config.toml
encoder_arch = "inception"
model = "contrastive image-text model"
dataset = "rendered scenes of coloured solids on a plain floor"
train_examples = 195000
image_size = 48
crop_scale_min = 1
horizontal_flip = false
translate = 0.06
rotation_deg = 10
tokenizer = "word"
vocab_size = 63
loss = "sigmoid"
embed_dim = 128
encoder_norm = "batchnorm"
encoder_activation = "relu"
encoder_depths = [2, 3, 3]
encoder_kernel_size = 3
encoder_stem = "deep"
encoder_widths = [128, 256, 512]
text_encoder_causal = true
text_encoder_width = 320
text_encoder_layers = 8
text_encoder_norm = "layernorm"
text_encoder_norm_position = "pre"
text_encoder_activation = "swiglu"
text_encoder_mlp_ratio = 2.67
text_encoder_head_dim = 32
text_encoder_fused_qkv = true
text_encoder_bias = "all"
text_encoder_qk_norm = true
text_encoder_parallel_block = false
text_encoder_inner_norm = false
text_encoder_positions = "learned"
init = "lecun_normal"
residual_init = "none"
optimizer = "normuon"
muon_scale = "original"
lr = 0.012
momentum = 0.95
nesterov = true
orthogonalizer = "newton_schulz_5"
adamw_lr_other_params = 0.0012
grad_clip = 0.5
gradient_noise = 0.1
steps = 6900
batch_size = 256
epochs = 9.1
lr_schedule = "cosine"
final_lr_fraction = 0.1
warmup_steps = 130
weight_decay = 0.1
adamw_weight_decay_other_params = 0
Rows from block 5 of the image encoder, named by matrix and row number. Rows with one number belong to one channel. Each number is 128 + 24 x the weight over its row's rms, rounded and kept within 0 to 255. All counts start at 0. After the name is the row's rms in percent of the matrix's.
# r30: branch 2 reduce pointwise conv (encoder.blocks.5.r3.0.weight, 128x256x1x1), inputs 0-85
# b30: branch 2 3x3 conv (encoder.blocks.5.b3.0.weight, 192x128x3x3, transposed), outputs 0-9, a 3x3 kernel for each
r30.65 096 [ 53 152  95 110 110 120 122 130 189 107 142 124 145 126 153 157 135  98 191 129 117 148 176 195 211 115 153 205 117 104 123  98 115 109  61 104 124 108 133 167 135 127  99 116 124 135 101  60 148 125 112 119 109 162 117  82 132 106 127 103 131 155 126 149 122 137 130 154 119 124 138 120 113 100 170 129 103 129  99 134 130 155 151 141 116 144]
b30.65 102 [148  90 116 104  74 122 105  95 128 137 111 145 111  71 107 136 112 152 108 129 148  98 114 122 109 130  88  86  73  94 113  69 101 122 117 112 118 110 116 128 142 165 100 146 101 144 126 131  68  81  85  99 159 143 129 110 154 111 135 126 135 123 143 156 148 137 115 110 105 151  85 151 119 108 111 106  84 122 115 137 103  97 131 149  93 122 118 111 114 155]
r30.66 095 [110 147 107 140 165 104 144  44  68 136  99 139 178 128  75 169 102  98 146 156 141 109 130 150 101 136 139  91 145 156 130 125  99 119  99 168 155 149 160 157  63 137 120 106 110 146  83 164 149 120  94 116 135 132 130 135 107 101  53 108 138 160 157 156 121 106 111 143 111 152 102 116 142 117 151 108 129 121 129 144 123 124 115 119 120 163]
b30.66 099 [ 79 164 140 114 185 120 113 155 151  88 111  65 153 123 107 105  84 114 161 107 109 147 107 105 106 132 112 121 105 152 127 121 133 148 134 162 116 139 101  91 147 122 131 110 120 145 154 125 116 130 117 127 122 125 116 105 101  89 101  92 161  72 135 149  80 114 143  94 124 128  84 104 168 189 134 132 146 135  85 102 120 134 132 120 101 118 107 111 108 120]
r30.67 099 [152 100 123 122 127 128 142 109 145  99 162 146  86 196 115 147 132 130 118 132 128  95 120 107 136 100 116 119 152 134 112 178 154 151 131  64 106  81 130 183 143 151 142 113 207 134 152 140 145 141 109 129 117 136 123 114 140 119 132 151 114 146  95 145 118 116 112 138 104 151 119 142 120 138 169 141 125  97 133 124 144 149 162 130 135 156]
b30.67 088 [132 163 156 120 162 122 153 171 108 108 139 140  97  86 122 141 140 140 119  99 104  79 121 111 151 163  88 117 135 151 130 148 166 128 136 143 134 132 123 143  81 117 169 141 143 100 121 114 101 110 161 116 147 106 142 110 170 105  98  82 176 107 128 105 117 167 143 133 140 145 141 150 146 140 116 145 143 148 140 118 155 131  73 162 120  96 142 135 112 144]
r30.68 096 [109 133 130 116  92 134 152 136 110  87 129 101 163 180 151 153 112  50 132 119 119  92 153  95 144 116  99  70 146 185 140 121 156 158 130 172 120 114 168 162 156 145  92 121 138 143 113 167  88 117  71 115  77 166 108 132 146 127 152 164 100 143 187 114 144  96 142 139 139 134 115  92  98 124 100 129 112 120 109 124 112  99 134 110 132 141]
b30.68 098 [108 204 153 114 188 137  91 167 125 128 191 113 151 166 135  97 131 131  92  85 135 133 149 142 111 115 110 122 112  82 116 109 110 112 113 114 130 126  83 171 139  81 116 115 153  78 153 129 110 123 132 117 154 124  76 112 145  61 103 163 140 140 148 100 123 118 106 121 119  92 148  97 167 106 117 123 100 108 129 114 101 168 171 132 112 159 115  87 137 146]
r30.69 098 [106 137 149 125 103 115 131 133 151 118 132 147  92 160 105 122 171 138 111 191 118  85 156 135 126 106 111 123 132  73 107 192 133 111 164  88  91 135 111 128 150 110 122 119 159  99  83 178 144 110 110  87 137 138 149 119 149 141 158 164 163 133 162 131 118 118 164 149 113 159 116 157 151  98 136 123 133 173 162 163 105 159 157 151 121 141]
b30.69 097 [142 128 138 154 147 145 100  98 149 155 149 130 126 146  87 125  99 119 141 131 153 104 159 131 113 125 124 125 143 140  95 152 137 147 172 155 114  87 132 113  76 106 139 119 125 104  98 100 107 117 111 114 113 109 132 132 171 139 145 151 142 170 135 123 140  90 163 132 144  84 150 102 114 114 116 146 120 139 129 123 123 128 106 158 160 128 138 151 151 106]
r30.70 101 [ 74 154  87 130 141 148 123 127 149 134 103 148 171 153 108 141 167 117 200 156 141 127 109 138 197 152 102 150 116 130 134 150 134  99 147 123 151 128 104 124 134 166 118 129 125 125 135  71  84 113 136 133  87  90 125 113 142 115  86 173 134 112 120 120 120 114 123 138 104 107 115 140 139 116 149  98 150 105 111 116 129 120 148 130 157 158]
b30.70 092 [129 140 138 131 159 133 130 113 129 112 120 113 135 126 124 115 127 104  96  76 106 149 126 101 155 139  93  98 123 110 106  84 118 121 120 116 145 154  87 154 159 162 150 139 150 122 116 134 132 170 112 135 153 145 115 144  99 131 169 137 115  98 145 152 143  84 120 121 120 149 181 127 127 181 133 121 124 121 139 120 144 143 133  56 126 121 107 120 119 147]
r30.71 103 [109 106 114 135 117 140 140 108  68 122  75 130 110 149  93 125 193 129 196 156  98 135 191 146  85 145  87  84 133 116 135  89 199 139 145 123 182 124 166 130 105 132 146 117 144 104 126 132  89 105 103 129 152 132 100 160 147 140 100 177 134 113  95 108 146 154 108 116 147 150 132 130 118 123 112 143 128 148 116 117 116 122 167 103 126 137]
b30.71 105 [117 155 113 144 133 100 108 103 116 115  98  90 125 129  93  99  93  84 107 118 148  99 138 134 180 190 137 107  93 122 139 139 104 125 121 173 128 108 111 128 149 163 124 131  93 145 167 160 170 190 136 161 153 117 134 143 128  98  90 140 161 150 172 177 115 102 162 104 116 141 169 173 130 190 146 160 176 138 111 139 160 149 133  81 135 116 128 129 120 127]
r30.72 099 [178 112 158 142 103 135 130 117 130 104 120 114 109 130 148 120  93 100 164 145 150 184 152 140 159  98 132  60  95  58 143 131 105  94 171  66 105  58 110  66 149 117 153 135  98 116 184 181 120 102 118 112 173 127  97 131 130 128 156 115 157 121 104 141  75 125 135 122 141 101 115 140 111 124 128 133 143 110 113 128 135 140 119  98 151 124]
b30.72 099 [169 132 138 119 102 137 116  78 126 159 149 108 123 121 109 149 117 134 143 160 106 122 121 138  96  95 104 131 103 118  85 108  96 146 126 132 129 105  95 158 130 119 153 117  62 120 142 119 135 118  96 129  96 140 110 127 155 119 116 118 157 138 129 119 142  89  98 143 116 116 138 100  80  72 102 110  97  93 137  98 116 104 111 142 107 101 114 138 107 119]
r30.73 100 [ 76 141 175 125 135 127 139  94  74  91 103 177  84 149 154 153 122 174 151 106 112 141 113 150 111 199 143 116  98 102 146 157 149 168 139  87 123 133 134  91 167 149 118  60 113 122 233  30 105 185  85 134 113 138 144 131 136  97 129 102  96 133  88 124 132 132 117 124 121 127 110 115 124 131 144 140 127 137 130 111 148 135 138 125 118 140]
b30.73 117 [ 83 142 121 105 157 103 102 120 106 135 108 127 186 154 159 124  81 114 111 145 156 116 130 118 126 126 157  89 102 105 138 148 141 126 164 157  94 128 129 136  92 133 151  73 132 115 127 148 131 130 152 155 156 164 128 131 156 143 147 163 126 135 124  84 104  74  92 142  97  86 175 114  99  69  98  96 101  93 130 149 113 179 173  45 153 149  74 129 161 116]
r30.74 100 [162 126 135 150 114 130 112 148  64 135 159 153 133 121 133 108 120 100 113 160 133 146 102 141 141  83 142  99 124 119 128 128 106  47  97 167 154 137 136 106 131 127 125 130 125 122 113 193 150 100  79 149 137  91  90 190 110 111 135 169 130 117 144  87 142 127 134 135 131 152 116 162 133 111 121 135 144 132 113 114 117 105 138 131 135 122]
b30.74 098 [118 139 118 115 114 115 132 100 113 102  88  99  90  81  91 125 160 136 117 121 111 152 117 113 134 115 135 156 152 169 115 113 100 123 112 126 115  98 160 121 160  93 127 146 121 105  92 108  94 124 127 114 114 131 145 113 103 118 125  94 132 100 119 121 193 106 118 149 105  93 123 127  82  79  88  98 104 116  57  93 126 114 115 129 144 120  99 142 154 131]
r30.75 097 [107 111 114 169 119 139 131 106 126 138 170 104  85 141 113 110 134 131 130 144 128 110 117 103 146 146 100 104  93 152  99 115 137  84  90 114 156  38 113 106 136 103 104 179 114 125 117 125 137 116 158 163  91 100 125 127 126 121 127  99 140 157 167 139 120 110 130 129 148 141 153 102 156 115 123 135 123 127 145 120 141 128 112 125 147 131]
b30.75 087 [124 144 122 121 115 151 126 102 101 131 129 140 139 145 107 120 136 136 151 134 122 139 138 130 135 133  90 132 172 136 166 149 129 129  90 106 133 120 130 137 127 139 145 143  98 107 107  86 126  97 123 122 131 134 110 140 141 130 143 168 124 125 133 122 105 126 159 162 124 130 127 120 137  97 108 139 126 139 144 123 151  92 163 160 132 131 131 166 125 124]
r30.76 104 [140 159 212 129 103 101 107 122 151  99  92 100 159 107 153 132 104  75  84 161 125 132  98 129 119 156 122 145 111  69 128  78 145 163 123 178 118 183 139  89 110 119 130  68 161 132 109 185 148  91 151 139 160 140 141 150 126 153 134 136  83 117  93 137 120 144 122 126 132  96 111 131 115 160 130 163 114 115 171 140 136 122 133 113 155 105]
b30.76 094 [119 113 143 114 158 108 120 189 155  88 150 150  95 126 149 126  80 139 113 172 130 126 152 146 124 125 156 117 116 135  97 141 144 114 116 111 131 160 107 136  99 112 112 143 117 130 143 109 143 134 134 133 161 190 120 145 141 118 121  78 133 110 109 119 176 155 105 109 136  97 139 142  98 116 123  95 148 130 141 157 131 114 109 103 172 108 139 147 143 105]
r30.77 098 [168 128 174  88 139 130 153 134 141 112 133 168 148  81  73 140 112 140 132 108 103 151 127 131 114  84 119 153  98 132 142  85 117 151 125 150 127 129 139 154  66 123 113 152 102 137  93 139 119 152 134 157 112 131 128 170 113 129 101 124 135 132  96 109 102 153 147 144 134 125 153 106 122 145 116 123 129 149 121 111 132 138 117 158 115 130]
b30.77 108 [169 132 126 101 104 149 141 114 135 136 105 107  99  45 101  71  86 135 137 112 142 143 125 156 110 115 119 162 169 160 182 169 141 106  75  81 125 115  97 113 115 134 110 138 146 120  91 133  82  82 121  91 115 128 127 149 109 118  93 107  91  92  97 119  98 156 161 127 137 116 147  96  83 101 114  92 118 107 104  71 111 105 107 139 147 141  97 163 171 153]
r30.78 099 [134 131 126  84 102 119 119 143 129  77 129 155 116 117  79 143 101 137  80 133 130 103  94 114 126  39  99 122  98 141 138  76 118 114  63 126  70 120 112 151  79 118 156 153 131 145 105 128 110 135  51 132 133 106 162 181  87 136 110 137 145 137 161 112 131 157 138 127 127 107 150 128 136 141 139 147 128 124 122 129 168 127 125 117 134 131]
b30.78 105 [ 83 155 126 138 161  98 137 134 117  94 169 105 123 129 106 150 119 136 126 137 122 147 109 151 127 133 126 117 111 127 117  91  77 125 138 135 110 134 134 125 136 119 154 107 125 144 128 141 135  91  91 121  94 125 143 141 132 137 146 121 126  80 150 105 103 102 120 125 132 117 110 123 120 181 121 125 125 133 105 137 125 165 134 126 113 156 173 131 152 176]
r30.79 098 [171 124 131 129 115 139  97 105  80 148 206 125 103 171  50 113 106 171 121 140  92 141 125 139 112  86 121  84 109 134 137  76 173 187 109 138  98 101 133 105 122  64 175 106 129  98 107 110 114 136 153 120 104  77 139 188 122 115 110  70 170 113 131 123 133 130 120 114 113 116 142 117 131 115 133 165 133 141 159 116 127 130 162 100 121 129]
b30.79 113 [130 127 115 114 211 136 109 176 179 135 132 160 110 121 115 102 148 112 122 146 143 104 109  88 177  95 122 137 165 124 143 162 154 156 137 157 113 124 129 109  98 125 105 128 144 108 108 100 132 119 114 124 123 125 121 144 104 147 115 116 102 139 120 161 124 133 159 127 155 101 140 142 113  64  99 166 153 160 130 125 150 112 130 134 132  92 110 167 157  87]
r30.80 102 [103 145  97 240  96 118 111 118  82 139 118  80 118 150 143 150 143 133 121  98  88 100 157 146 116 122  95  77 109 155 104 138 153 113 129 166 123 142 143 114 108 105 165 157 115 114 109 123 112 117 122 104 107 113 124 153 139 104 157 127 109 107 118 119 128  91 133 128 148 127 118 130  99 143 144  91 145 140 139 142 120 119 110  88  97 137]
b30.80 108 [139 154 123  97 101 148 129 129 142 118 159 147 115 139 119 150 139 142 126 175 141  98  59  63 210 186 158 106 102 116 126 119 127 156 163 133 130 127 119 107 133 143 119 131 135 157 144 140 135 129 131 123 130 159 139 122 122 113 118 109 161 136  84 137  99 128 118 121 145 132 101 126 148 143 151 111  89 105 107 109 123 111 107 117 129 140 122 127 128 123]
r30.81 105 [ 65 128 119  84 113 143 117 167 148 198 100 127 148 124 111 136 160 145 148 122 151 120 124 120 207  98 123 199 189 150 129 157 111  86  74 171 156  80 123 180 110 114  75 138 118 127 133  99 109 121 157 120  88  83 143  81 149 113 123 126 147 124 134 121 140 123 163 125 119 129 126 138 114 145 124 132 131 108 105 139 152 127 106 149 136 143]
b30.81 099 [128  97  96 129  92 109 110  99 132 135 115 134 138 132 124 133 154 121 149 120 167 145 106 120 141 183 100 135 139 144 166 130 144 115 116  79 111 148 133 136 115 128  99 108  77 116 150 126 121 113 125  96 167 133 138  87 133 132 151 195 141 166 150 143 125 127 134 121 132 116 129 119 138 106 114 150 117  82 140 132  85  99 103 112 116  83 121  82 119 135]
r30.82 099 [169 112  95 119 129  85 151 131 169 103 148 142 118 159 121 132  68 199  90 169 122 152 114 121  86 142 122 122  80 131 173 132  85 126 158 101 133  95  87 129 123 137 104 166 128 105 125 112  72 161 125 141 101 124 134 112 141 122 138 197 145 140 109 120 103 106 137 122  97 119  92 136 118 113 140  97 107 133 118 102  96 116 129 103  92 165]
b30.82 080 [125  97 132 155 104 134 172 107 100 164 132 160 103  92 134 154 150 127  96 111 124  99  99 111 111 123 148 130 152 124 133 120 120 131 160 165 159 136 110 142 155 118 199 167 124 137 143 143 108 114 130 113 123 118  76 141 141  92 152 181 198 125 126  89 119 131  99 133 119 124 173 117 101 139 106 136 125 103 120 126 116  98 129 161 148  98 118 155 122 141]
r30.83 096 [125 140 201 159  93  99 139 124 181 160  70 110 218 181 161 111 139 132 196 137 117 101 154 143 123 137 118 121 122 116 146 125 132 162 152 136  91 184 121 111 130 104  86 154 118 129 182 125 112 111 174 129 112 168 139 170 151  99 103 137 118 149 109 145 107 145 172 121 133 106  97 144 155 128 135 135  98 145 109 140 122 111 141 123  92 166]
b30.83 095 [131 117 131 148 143 104 129 126 191 114 122 150 101 123  86  79  67  77  97 114 133 119  97 133 155 135 110 121 112  97  98 116 103 103 102 103 130  92 131 125 124 116 106  90 100 141 151 139 115 135  94 145 187 183 148 128 135 165 153  91 158 141  96 148 127 164 128 134 136 117 145 157 118 138 132 128  86 107 130  97 111  96 125 119 101 147 134 120 134 151]
r30.84 105 [183 169 100 158 116 143 103 178 133 149 103  96 141 167 163 159 150 164 133 191 190 193  97 185 147 141 128  84  92 114  85 143 106 118 114  64 118  45  66 102 129 142 129 154 124 125 124 118 135  97 156 116  89 147 140 123 135 124 133 108 165 148 177 113 127 146 118 124 124 117 133 173 129 146 141 152 140 136 138  81 130 122 123 117 106 116]
b30.84 099 [141 100 137 122  83 137 119  98 144 150 143 126 141 142 165 145 152 132 124  93 132 148 102 141 131 138 112 129 110 116 115 119 139 104 125 104 103 134 139 132 151 140 126 124 116 160 135 115 142 111 124 140 154 135 111 122 136 125 114 149 127 171 111 168 129 109 138 152 123 109 139  97  93 126 139  71 109 105 110 126 157 129 111 108 136 116 130 177 106  81]
r30.85 094 [129 109 142 131 124 155  96 139 141 140 117 128 141 135 146 125  98 135 138 145 143 135 130 106 103 126  88 118 137 120 170 142 134 185 102 129 114 118 125  81  89 144 117 166 119 130 102  99  73 146 189 137 116 138 177 155 128 158 117 166 125 130  97 168 135 130 139 120 146 157 111 132 129 128 150 130 127 155 125 142 154 141 143 114 135 130]
b30.85 112 [149 133 157 123  92 119 138 122 138 140 119 111  93 116  93 114 134 120 142 112 126 176 146 104 163 144 110 155 197 154 177 138 158 106  74 101 155 103 111 111 111 147 117  95 105 144 158 138 125 142 128 150 177 139 111 128 113 102 119 131 133 113 102 104 115 146 131 117 147 116 129  90 154 130 133  92  75 114 116 110 113 105 111 174 102 135  94 129 127 155]
r30.86 099 [ 99 108 183  97 118 137 138  71 114 132 112 126 129 132 153 150 127 127 144 138 129 119  94 131 118 177 126 182 122 110 120  99 177 161 138  92 132 128  75 152 104 118 155 127 132 123  90 121 134 119 108 126  96 137 146 115 147  98  63 143 131 149 125 140  92 132 117 115 105 160 147 112 137  92 147 142 158 129 134 136 156 145 132 121 135 133]
b30.86 078 [104 110 177 123 116 164 142 105 153 118 113 140 119 106 108 151  87  72 106 127 107 109 113  92 108 120 119 144 124 135 141 113 126 141 119 129 138 112 115 124 132 159 126  91 176 105  99 113 104 101  93 122 142 134 158 148 111  90 146 130 127 133 153 144 126  93 142 165 106 141 171  90 148 134 125 131 164 145  90 114 118 131 111 135 152 143 127 126 110 129]
r30.87 097 [124 142 147 164  86 107 139 166  55 104 111 120 101 150 124 112 133 127 145  97 128 125 117 166 139 154 163 111 118 128  86 129 102 112 120 161 117 130 117 124 116 197 133 139 140 158 130 142 125 146 119 131 114 138 147  92 101 122 103 124 167  80 156 130 120  87  88 111 120 148 165 109 125 139 127 127 130 121 119 120 142 152 163 120 162 120]
b30.87 090 [110 154 111 108 118 139 116 105 129 107 125 117 125 136 113 142 123 156 116 192 179 161  71 103 196 129 120 137 115 111 157 143 148 175 136  96 134 158 153 107 106 161  85 130 145 152 128 150 108 140 167 107 123 144 140  99 172 112 126 171  96 173 129 147 111 135  88 145 148 104 121 110 119  96 111 135 136 121 119  99 126 143 152  84 163 167 117 110 147 127]
r30.88 092 [124 147 137  92 102  84 145 158 130 145 126  83 112 110 191  96 100 138 133 131 145 140 118  50 114 138 177 118  86  93  96 140 129 114 116 101 245 130  63 150 104 140 165 111 144 100 151 108 121 118 187 137 152 126 159 125 134 117  93 152 112 116 130 103 136 120 116 168 127 101 125 121 131 144 122 122 117 149 131 131 137  99 154 131 140 163]
b30.88 107 [120 124 180 126  88 134 121 108 116 113  83  95  89  93 169 113 120 167 112 101 132 125 145 126  80 128 127 114 123  87 129 104  88  94  86  89 138 168 129 142  97 126 102 122  96 107  67 125  92 126 150 113 124 156 131 108 103 143 145 106 123 124 104 124 160 111 158  98 121  99 115 123 128 134 116  96  99 103 133 110 104 131 156  99 159 141 125 144 131 142]
r30.89 102 [ 73 114 158 117 168 172 107 175 133 167 152 128 122 108 142  99 158 108 157  94 128  94 158 172 145 166  89 140  89 131 124  91 104 132 185 122  86 116  99  64 102 143 156 118 129 104 116  87  83 105 145 116 111 185 112 157 148  99 147 145 139 119 113 135 124 145 119 136 133 148 130 139 121 119 146 133 124 107 123 121 149 116 127 124 112 140]
b30.89 114 [109 113 112 155  98 142 133 119 142 108 148 133 127 173 152 149 154 128 117 124 146 140 129 149 106 108 123 104 106 120 127 138 120 124 124 150 125 139 102 126 136  94 159 106  99 105 123 128 108 128 103 119 151 130 119 143 150 110 151 168 162 168  99 103 126 109 111  97 148 126 132 131  94 110 164 119 111  76 150 112 108 135 123 114 133 119 156 135  89 158]
r30.90 099 [130 117 138 119 118  78 134 133  89 110 147  93 129 125 131 127  94  57 162 111 139 128 130 143 128  96 201  86  64 141 127 136 135 125 143 108  81 172 128 114 116 118 124  91 172 134 108 129 156  94 148 144 116 159 117 161 114 125 106  99 114 147 137 132 150 121 121 141 111 125 143 140 155 135 129 131 151 150 137  99 138 138 151 126 123  81]
b30.90 113 [122 107 122 108 148 161 118 162 149 110 100 122 105  85 140 123  85 136 129 144 138 132 161 108 175 163 140 164 186 160 144 124 135 121 120 100 114 115 115 139 136  89 133 139 124 143 149 129 128 127 100 139 133 125  92 141 118 102 101 113 131 138 124 131 135 130 102 111 120 134 101 142 110  87 132 151 122 132 155 123 109  72  99 150 126 118 132 130 125 107]
r30.91 099 [107 167 109 100 116 145 120  68 129 147  61 143 124 181 122 118 112  55 131  97 115 148  77 123  98 133 117 111 162 117  92 124 148 167 242 154 165  84 101 105 189 185 118 151 147  98  94 195 130 145 118 115 141 128 123  96 113 130 129 126 117 134 120 113 135 120 146  99 135 129 159 172 142 145 116 146 113 128 119 119 145 140 142 147 156 131]
b30.91 099 [131 172 116 124 157  84 126 167  78 131 168 166 145 145 119 100 127 135 144 134 123 123 132 104 117 139 123 131 148 148 125 147 153 145 107 138 132 100 129 113 141 151 164 132 158 135 154 114 159 154 138 167 146 156 106 103 117 104  75  83 113  83 176 110 107 123 116 116 131  98 160 107 173 140 118  98 109 157  93 147 156 155 186 128 167 220 100 117 145 132]
r30.92 107 [165 132  82 109 106 104 126 250 113  84 149 139 181 135 180 141 175 113 136 184 106 137 141 116 106 127 146 115 124 124 105 103  93 174  92  64 113  96 142 148 103 162  73 157 150 177 120 164 112 122 124 124 210 144 106 121  77  89 162  93 152 126 127 134 143 120 109 117 119 145 140 124 124 147 154 130 148 121 113 122 111 135 118 145 126 121]
b30.92 102 [ 94 126 118 138 103  90 103 121  85 130 143 129 154 139 122 145 142 149 175 148 129 126 155 127 151 174 152 100 109 101 116 119 107 174 154 135 149 139 121 135 165 131 144  96 189 137 135 156 155 131 139 155 148 124 144 140 127  94 107 108  97 155 130 128 112 174 149 175 159 105 133 121 147 121 132 145 114 141 148 140 137 136 162 109 110 117 160 123  98 154]
r30.93 100 [145 121  86  87 140 127 123 131 134 115 120 102 116 164  69  96 145  98 167 203 131 123 161  90 159  96 108 117 110 182 131  81 144  94 109 111  94  65 119 115 120 120  83 153 176 116 107 151 139 132 137 145 119 117 127 131 146 132 171 117 122 119 178 110 148 133  86 135 123 137 137 142 157 123 137 149 114 124 120 139 169 136 156 121 138 141]
b30.93 101 [114 129 121 125 155 114 108 124  76 104 125 124 133 127 121 152 120 133 116 124 142 147 156 128 130 123 136 124 111 107 122 117 108 114 103 126 137 129 132  93 126 132 127 154 162  73 128 149 132 138 131 136 150 101 143 139 127 136 164 180 155 136 108  97 134 150 121 152 150  99 122 124 131 140 140 113 127 141 123 174 150 134 140 117 114 151 143 157 140 159]
r30.94 099 [ 92  99 153  82 140 120 113 150  96  96 165 125 165  94 147 139 134 108 148  84 112 101 139 121  87 102 143 103  98 101 122 159  97 156 142 128 185 142 109 115 126 117 177  79 137 156 128  75 121 153 133 137 151 111 114 151 100  66 118 126 160 118  68 105 142 136 162 105 103 107 124 114 112 124 137 147 136 100 118  88 154 138 114 157 140 124]
b30.94 102 [141 125 145 155 109 147 141 110 140 135  83 134 113 114 123 145 120 139 156 136 126 105 181 113 150 139 137 131 116 117 138 136 139 133 149 156 119  89 165 132 145 132 115 118 165 145 134 131 128 122 156 125 131 146 136 137 137  91  91  94  84 139 132 155  76 112 148 151 111 143 150 162 154 207 148 118 145 126  98  96 129 131 149 119 151 109 162  93 150 100]
r30.95 104 [132 141 159 103 133 108 115 120 108 149 177 128 108 110  97 135 103 145 119  97 149  97 155 120  86 133 116 101 134 137 126 190 117 131  99 128 127 153 111  90 128 150 132 115 111 148 110 171 106  90 100 118  65 112  91 116 139  91 109 146 223 150 152 102 124 147 136 106 130 137 139  99 132 145 139 125 142 159 114 127 125 136 109 133 166 145]
b30.95 093 [147 125 157 106 118 133 153 139 150  96 121 153 110 154 143 132 207 178 138  90  89  83 118 143  97  81 125 120 119  91 104 142 110 169 183 200  93 158 123 123 110 121 103 112 148 116 129 113 141 107  91  89  68  92 170 141 140 143 143 133 133  71 142 107 159 117 135 155 189 109  92 114 170 116  99 141 160 106 118 142 115 150 134 148 133 138 108 146 108 119]
r30.96 098 [108 158 133 132 162 128 117 137  78 101 142 160 146  96 103 113 107 176 145 105 134 174 112 126 128  82 140  89  68  70 118  98 147 180 104 137 164 153 126 134  70 117 140 138 151 162 138 103 118 120 181 118 101 172 100 125 128 149 104 102 118 144  80 124 125 122 115 120 121 138 127 140 140 156 120 141 122 153 110 128 144 123 126 132 127 136]
b30.96 107 [139 174 167 114 132 157 123 144 141 100  69 112 136  61 132 138 111 152  90  80 151 106 131 104 127 119 102 150 121 111 121 126 148 135 137 133 112 106  98 134 107  79 118 122 128 187 151 150 141 139 104 101 152 133 133 170 132 117 157 117  94 127 148 131  88 158 150  97  91 125 113 151 107 119 145 133 105 114 146 122 142  80 104 136  92 158 129 127 126 127]
r30.97 103 [ 80 181  96 106 127 144 131 116 113  96 112 145 132 134 117 108 104 163 128 116 125 195  91 157 199  97 121 130 134 134  93  88 103 137  76 149  99 107 113 192 116 104 114 113 122 121 183 119 112 184 187 125 117 136 160  85 107 128 136 154 104 113  85 139 138 146 130 144 135  84 118 121 150 150 152 140 133 122 101 107 125 123 126 111 129 136]
b30.97 113 [116 170 106 102 121  76 118 141  92 124  69 101 109  70 103 123 135 142 138 149 152 152 105 126 119 150 114 146 147 144 130  87 105 120  88  90 108 120 103 121 117 136 104 115 108 121 150 148 118 118 111 101 111 100 138 142 142 146 139  98 158 125 113 100 136 147 148 109 129 117 116 110 134  89 108 101  91  84 122 139 109 138 156 113 176 170  82 104 169  71]
r30.98 106 [127  90 114  69 155 107 159 130 174  85 116 255 135 205 142 114 127 106 143  93 149 196 155  96 183 107 152 122  86 179 100 116 144 140 143  78 135 119  88 110 151  90 149 119 164 136 185 118 120 130  84 105 103 148 136 143 114 122  99 102 129 133 105 128 121 136 121 145 134 139 114 163 162 136 125 118 141 127 123 128 142 132 149 119 160 130]
b30.98 094 [116 147 124 118 180  88 116 166 140 118 153 117 126  78 117 131 119 104  89 128 127 110 137  87 120 126 132 141 130 130 110 146 120  99 123 162 120 120 126 150  84  79 115 123  79 108 129 132 103 112 144 170 105 167 140 149 126 117 119 108 133 111  96 149  83  96 119  92 183 109 139 153 111 143 109 131  92 129 110 119 136 196 191  83 130 175  83 112 208 122]
r30.99 095 [115 152 126 138 145 126 102 118  80 122 131 111  89 121  94  86 146 120 114 162 115 164 105 164 124 116  83 109 205 117 145 113 145 164 112 134 180 165 112 104 125 120 130 125 174 111  96  98 138 108 215 130 147 134 131 122 119  84 129 111 116 109 111 134 104 144 103 135 103 124  84 122 134 121  95  98  95 132 108 107 120 118 112 126 104 149]
b30.99 096 [102 107 122 120 103 124 131 112 154 142  91 150 141  93 131 131 123 164 186 116 127  78  92 115 107 126 131 118 144 145 141 150 177 105  95 110 142 120 134  94 121 130 106 138 145 133 176 150 133 164 141 143 128 114  98 124 131 153 153 154 145 158 120 142 113  91 167  91 135 153 157  97 172 138 114 135 142 146 109 185 140 113 116 135 135 120 160 118 131 109]
r30.100 101 [112  87  73 119 106  89 142  63 180  92 179 105 131 153 140 115 121  94 175 115 105  67 165 109 170 116 135 174 125 191 132 159 127 104 147 230 101 173 109 129 119 116 102 129  77  84 155  85 145 131 111 104  69 133 124 103 152 107 132 130 130 111 180 135 125 110 114 140 144 110 101 145 113 135 118 129 119 152 126 108 128 161 130 125 136 136]
b30.100 113 [ 74 145 139  87 144 122 141 173 114 122 157 120 158 144 122 138 150 133 119  82 139 130 112 110 146 175 125 109 113 102  63  74  83 108 131 120 107  89  99  99 137 102  95 112  92 138 103 155  98 136 122 127  91 106 117  48 157 124 165 156 124 134 108 156 140 134 130 130 118 105 103 128 140 152 159 171 127 103 113 123  95 149 153  72  95 155 121  97 149 134]
r30.101 102 [117 146 104 128  67 130 129 105 129 170 205 137 115 121  89 137 119 123 156 123 119 130  95 113  74 149 169 118 121 101 116 169  98 114  95 147 141 164  76 140 126 116  92 174 120 116 142 136 135 112 126 101 120  84 136  91 130 123 130 136 213 149 134 131 158 108  96 149 121 124 138 151 126 139 163 122 136  99 120 113 104 136 102 131 103 133]
b30.101 079 [110  84 138 116 112 122 137 108  79 162 137 143 131 132 115 131 182 138  88  83 123  87  95 105 128  90  77 107 150 102 126 155 146 158 155 146 110 138 158 109 118 181  80 104 166  97 119 135 111 119 118 139 112 113 105 101 107 143 106  83  99 102 133 108 141 127 137 144 126 118 164 128 164 100  92 141 131 140 124 158 159 148 157 147 183 137 104 111 114 122]